A small self-supervised image encoder, trained from scratch.
Model: 32-pixel images, arch convmixer, norm groupnorm, activation leaky_relu, patch size 4, widths [256].
Training: soap at rate 0.002, 10700 steps.
Rows from block 6, named by matrix and row number. Each number is 200 + 40 x the weight over its row's rms, rounded and kept within 0 to 999. All counts start at 0. After the name is the row's rms in percent of the matrix's.
# pw: pointwise conv (model.blocks.6.pw.weight, 256x256x1x1, standardized in use), inputs 172-255
pw.39,121,204,245,113,200,149,200,156,200,192,109,200,177,200,200,200,128,200,263,165,240,200,194,179,200,200,204,289,156,200,252,200,200,264,192,200,140,176,200,171,165,282,98,200,200,163,200,162,266,275,161,168,193,252,212,200,227,200,200,238,200,287,204,200,247,200,200,200,199,249,200,200,162,200,150,156,203,204,200,200,318,258,200,274,239
pw.40,091,81,200,200,163,195,302,134,200,200,165,200,200,192,103,200,273,200,200,99,200,154,200,196,200,166,309,200,200,200,200,200,159,214,204,200,200,105,230,200,177,200,200,239,227,200,163,200,200,247,200,200,200,234,200,100,173,200,200,183,203,200,181,173,200,207,200,177,200,207,184,182,200,200,223,200,220,211,200,200,200,200,200,107,186
pw.41,123,275,236,200,305,243,200,200,200,200,154,200,200,200,200,281,200,200,145,200,200,210,200,200,200,200,200,200,200,200,200,200,156,70,200,200,159,178,130,228,213,257,200,314,200,200,200,186,200,169,200,196,200,200,200,199,156,103,200,144,200,200,234,200,200,149,260,203,252,200,252,200,200,200,149,138,134,200,200,200,257,200,200,200,110
pw.42,108,239,200,149,194,200,200,151,200,200,133,207,200,195,117,200,200,200,200,200,164,200,241,200,201,264,200,200,200,200,146,237,215,252,200,200,200,200,200,77,200,200,160,200,200,150,200,132,122,200,200,209,200,200,200,200,231,303,200,200,200,200,221,137,67,227,293,200,200,238,288,182,200,200,200,200,147,213,200,200,189,200,200,200,248
pw.43,094,200,200,162,200,200,200,140,200,200,212,150,200,127,200,138,191,151,200,190,200,200,200,151,146,200,376,200,188,273,131,183,296,200,200,210,229,200,200,215,152,200,200,200,182,98,200,254,200,200,202,161,225,153,200,200,200,262,223,200,68,200,200,177,99,246,200,200,316,200,200,200,219,200,54,146,136,200,189,200,200,113,200,210,200
pw.44,096,200,200,200,160,239,200,200,198,276,200,189,236,152,268,257,200,233,229,179,200,112,324,200,157,238,265,200,142,200,200,200,270,200,287,200,200,200,296,154,198,200,200,204,200,200,237,200,115,200,219,191,200,366,200,200,211,197,200,200,145,226,200,226,287,232,200,200,171,127,173,200,200,214,314,183,203,200,200,263,200,200,200,200,122
pw.45,104,150,200,200,200,192,200,160,200,191,65,200,121,149,200,200,200,179,122,131,105,280,256,131,200,273,202,184,200,160,200,122,200,200,200,169,200,200,200,213,118,177,171,200,181,200,200,159,200,225,200,200,200,194,200,222,228,200,200,200,142,200,226,200,242,200,108,239,169,200,142,209,288,200,115,200,180,200,200,168,260,217,250,200,208
pw.46,101,200,189,197,200,200,200,200,202,133,200,147,200,123,201,200,194,200,290,188,198,344,200,182,267,190,200,210,200,258,121,200,200,205,284,210,200,273,200,200,144,231,200,200,200,136,129,200,200,99,200,200,200,198,149,211,125,211,163,200,151,200,200,200,196,196,200,200,200,183,142,187,200,200,76,200,128,273,200,200,188,84,176,200,200
pw.47,113,200,200,200,261,213,371,142,180,200,236,196,193,200,184,162,177,200,216,200,200,104,118,195,200,286,200,200,64,172,200,126,141,169,218,163,210,252,200,200,200,238,204,267,200,200,200,214,154,256,149,74,194,264,226,233,200,287,180,200,200,200,209,200,197,187,200,159,243,196,128,200,200,175,82,247,233,194,221,200,200,200,200,279,200
pw.48,096,200,200,200,200,200,200,200,259,262,141,148,253,228,165,135,172,196,200,200,200,200,153,200,200,298,253,200,200,154,200,200,166,200,179,170,200,200,122,226,200,133,200,171,200,200,200,200,280,200,119,200,164,200,200,200,90,217,281,230,200,160,189,200,211,200,152,200,200,254,193,248,144,161,251,210,188,233,200,200,200,200,200,188,235
pw.49,107,134,240,198,200,134,257,200,171,221,200,200,200,137,220,200,267,200,200,157,205,203,184,200,183,190,200,200,110,200,200,172,159,247,215,207,242,239,200,200,189,196,200,200,200,200,299,200,200,223,242,213,192,381,200,171,200,219,200,200,200,200,200,127,200,169,188,230,150,200,194,200,200,305,200,233,200,200,200,297,243,200,200,174,190
pw.50,089,200,238,240,200,200,165,165,200,200,169,149,200,200,122,234,187,121,200,213,200,200,136,200,200,256,251,228,200,200,128,208,200,200,164,240,200,163,200,200,200,174,200,131,160,210,204,200,168,159,200,200,200,200,200,200,200,200,259,139,200,234,174,200,240,150,325,200,200,283,200,200,224,200,132,200,278,200,200,200,200,200,235,200,200
pw.51,093,220,227,293,200,200,200,200,200,200,200,200,200,200,200,200,196,216,200,200,200,200,162,188,310,162,241,220,200,203,200,200,187,134,200,268,265,199,182,200,200,206,200,176,200,200,200,178,161,200,200,178,200,249,216,207,170,200,182,200,200,200,200,162,200,255,165,218,223,200,200,200,257,153,145,200,144,306,381,186,200,200,43,200,250
pw.52,102,165,200,135,253,200,200,217,200,114,146,141,200,247,206,200,200,200,200,199,202,200,118,200,200,200,200,200,207,200,216,181,200,212,200,233,200,200,200,200,109,200,200,200,177,200,189,216,200,200,200,145,204,175,200,148,140,200,164,200,127,335,218,257,200,132,203,200,175,200,280,200,200,200,167,200,200,177,320,239,269,200,215,200,200
pw.53,106,200,154,200,175,200,220,202,200,200,200,153,200,200,224,278,209,200,98,165,211,192,200,207,296,201,200,202,200,205,179,518,200,167,224,191,200,200,171,181,200,200,200,192,190,245,200,197,200,200,200,200,200,200,161,215,200,200,200,156,200,209,202,184,167,231,224,169,110,200,124,200,208,200,200,200,218,247,200,206,200,200,200,206,200
pw.54,130,213,107,200,200,200,236,200,275,175,200,200,92,200,200,200,200,290,104,200,159,234,200,200,200,200,231,193,200,200,200,151,167,180,222,200,120,284,200,233,196,200,146,229,168,278,200,171,200,149,200,200,200,302,200,200,305,179,200,224,202,193,200,134,220,212,200,191,252,236,193,200,168,200,394,200,200,154,220,155,183,254,200,200,200
pw.55,073,200,199,200,200,200,200,200,200,176,177,200,200,200,133,200,200,200,200,200,200,200,200,200,176,200,235,200,281,296,200,281,159,270,248,330,136,200,200,254,167,195,150,200,200,222,260,200,172,200,200,200,200,200,200,200,200,200,207,200,176,232,200,206,183,200,135,156,150,151,200,200,200,200,108,250,292,172,200,200,278,200,213,184,216